Rows from block 3, named by matrix and row number. Rows with one number belong to one channel. Each number is 200 + 20 x the weight over its row's rms, rounded and kept within 0 to 999. All counts start at 0. After the name is the row's rms in percent of the matrix's.
# convs0: first 3x3 conv (model.mid.1.convs.0.weight, 288x288x3x3), inputs 80-89, a 3x3 kernel for each
# convs1: second 3x3 conv (model.mid.1.convs.1.weight, 288x288x3x3, transposed), outputs 80-89, a 3x3 kernel for each
convs0.271,093,189,155,229,209,233,232,189,191,189,208,198,175,183,201,183,198,214,178,181,216,217,213,189,172,237,203,247,214,201,215,240,197,191,201,190,189,197,207,226,192,208,227,181,197,189,187,191,148,183,216,176,234,187,191,198,166,183,234,219,215,192,210,198,190,197,203,199,188,183,195,221,187,230,198,223,209,223,208,187,201,154,205,188,177,184,181,172,178,188,215
convs1.271,091,213,212,204,204,215,225,210,225,215,195,157,199,211,182,199,175,236,202,195,172,187,199,170,219,229,189,228,213,203,192,231,213,173,166,166,204,217,186,211,205,188,200,229,159,184,206,203,190,208,206,218,178,190,228,184,206,189,213,224,206,185,218,199,200,205,229,204,195,182,195,196,175,206,219,212,187,202,162,194,203,177,213,191,210,251,196,188,216,155,211
convs0.272,095,183,185,183,231,236,227,190,217,188,211,198,190,205,196,153,212,193,166,202,204,221,195,191,208,164,208,232,188,183,192,228,193,212,180,161,219,240,226,223,213,216,202,180,165,179,213,180,196,232,212,192,182,187,178,238,197,200,209,217,178,198,211,223,219,200,223,184,191,229,201,213,224,197,199,225,185,200,220,206,175,215,222,213,236,203,259,243,208,193,153
convs1.272,097,195,212,154,186,182,209,214,235,193,177,202,194,187,196,203,190,188,163,198,213,196,199,224,195,197,222,172,211,214,201,208,203,172,234,200,209,173,196,186,196,222,229,189,208,194,208,187,177,212,215,180,214,172,196,204,196,185,215,184,213,190,210,204,229,181,181,149,163,174,208,184,196,214,206,182,175,185,177,229,177,195,183,235,205,191,188,204,197,172,154
convs0.273,093,200,190,215,197,184,216,212,210,214,202,202,224,171,234,199,203,225,179,226,207,198,194,224,187,191,225,199,171,228,184,226,222,179,218,189,203,225,216,204,201,182,213,238,197,197,218,181,201,193,180,186,218,212,217,194,190,224,192,224,226,227,208,230,191,222,222,208,230,212,166,200,197,192,201,205,195,241,177,198,233,199,226,215,202,220,219,213,192,190,190
convs1.273,099,199,175,208,204,182,221,192,217,204,190,154,201,207,192,222,207,211,203,231,182,187,195,174,191,225,168,197,203,228,187,206,241,186,213,228,215,192,195,173,227,235,217,222,220,206,190,201,227,197,175,245,201,181,225,171,200,193,189,189,175,205,187,187,198,193,179,197,190,200,176,188,226,182,183,205,208,219,216,222,197,194,241,203,189,227,195,214,167,219,220
convs0.274,094,209,196,225,190,209,208,190,201,190,198,171,199,165,202,194,205,231,178,172,204,221,222,238,182,208,215,196,190,213,208,211,227,209,227,218,230,196,194,182,223,206,209,202,230,197,200,183,207,220,209,185,202,215,221,210,202,217,219,203,202,183,147,175,208,214,186,228,235,185,185,156,191,178,222,202,204,165,208,179,209,195,180,206,175,181,185,216,193,178,226
convs1.274,095,213,156,170,231,194,180,192,197,198,209,208,224,204,184,206,196,206,178,184,199,208,177,167,193,191,208,211,155,188,203,187,188,250,201,207,216,185,192,184,226,183,178,208,183,208,192,195,206,181,220,216,166,195,187,206,209,195,151,153,182,217,218,183,193,176,165,180,173,188,174,235,203,196,222,229,221,222,201,208,203,183,217,194,205,206,210,225,199,187,211
convs0.275,091,196,212,232,197,200,222,183,179,194,198,192,214,182,216,213,233,206,221,199,196,138,195,181,185,159,232,205,192,217,192,192,201,191,199,212,229,203,174,212,209,191,176,206,215,193,175,223,218,239,214,192,207,224,186,192,192,195,223,195,188,190,178,214,234,185,207,217,228,189,196,186,219,247,171,164,195,205,203,190,180,202,188,186,232,212,162,211,211,221,193
convs1.275,093,203,194,196,197,219,210,208,206,234,165,178,195,186,198,173,198,148,192,208,217,211,205,200,192,230,218,185,208,232,197,198,196,200,190,205,195,224,162,191,221,182,186,183,158,232,195,175,193,175,213,190,205,193,206,209,237,201,220,214,187,185,178,272,195,196,220,209,197,173,196,234,210,199,206,175,227,206,193,226,166,180,184,190,196,216,229,180,199,223,248
convs0.276,081,186,190,209,180,190,170,220,225,220,223,253,211,231,203,189,221,230,184,231,243,199,229,232,193,207,221,195,202,227,163,216,213,213,196,190,202,185,184,185,170,152,204,217,200,208,209,182,195,208,203,214,193,224,173,177,206,203,209,212,183,196,179,203,178,232,227,209,180,179,189,156,207,209,185,182,211,225,194,176,183,197,204,196,191,189,188,186,169,174,211
convs1.276,085,202,188,223,220,199,220,205,215,174,197,199,219,209,205,183,204,209,186,217,145,192,209,239,248,213,221,242,190,218,186,155,210,157,180,157,218,210,189,205,193,201,215,235,190,179,184,188,203,213,206,196,189,253,213,207,182,216,218,221,182,203,189,204,208,213,208,178,201,209,175,257,207,183,197,216,217,228,186,200,210,202,188,209,206,183,179,201,184,169,167
convs0.277,087,209,230,247,207,204,218,183,209,203,218,195,202,216,194,215,187,226,227,193,209,218,181,206,183,200,206,205,215,201,209,204,214,169,182,230,182,188,173,199,170,157,203,201,159,173,203,154,222,175,195,217,167,203,229,206,187,232,171,171,171,189,181,204,188,206,203,216,207,185,196,214,174,204,201,219,162,192,192,204,180,194,193,193,206,191,183,174,234,162,196
convs1.277,094,214,222,203,187,207,230,189,197,210,164,196,174,130,187,200,162,200,192,228,191,211,167,209,186,189,201,211,183,190,213,141,194,195,222,188,173,201,182,167,193,225,192,200,176,192,206,217,209,167,181,209,188,186,203,196,194,226,195,200,251,189,235,192,165,192,205,184,239,191,219,231,185,220,185,183,190,190,165,195,184,217,190,176,212,210,226,183,154,214,191
convs0.278,098,182,235,222,176,205,200,176,207,219,207,202,188,216,219,217,222,195,188,225,189,190,211,210,189,229,215,187,191,194,222,179,198,193,192,207,216,194,196,199,192,206,193,222,189,190,232,238,194,205,221,190,186,190,194,200,209,177,191,162,209,153,232,192,186,210,170,202,218,208,170,224,171,194,148,187,196,181,200,214,173,189,189,225,186,224,193,168,204,215,200
convs1.278,101,179,196,223,197,217,186,217,230,186,200,192,226,191,188,243,176,164,229,210,229,193,220,180,168,256,148,192,216,227,197,193,210,196,192,209,175,195,184,211,173,161,212,185,205,237,202,203,216,211,220,185,181,196,203,190,213,228,176,197,186,242,163,193,197,208,202,211,179,188,196,143,223,202,198,218,221,208,207,197,184,166,205,149,246,198,217,242,200,173,211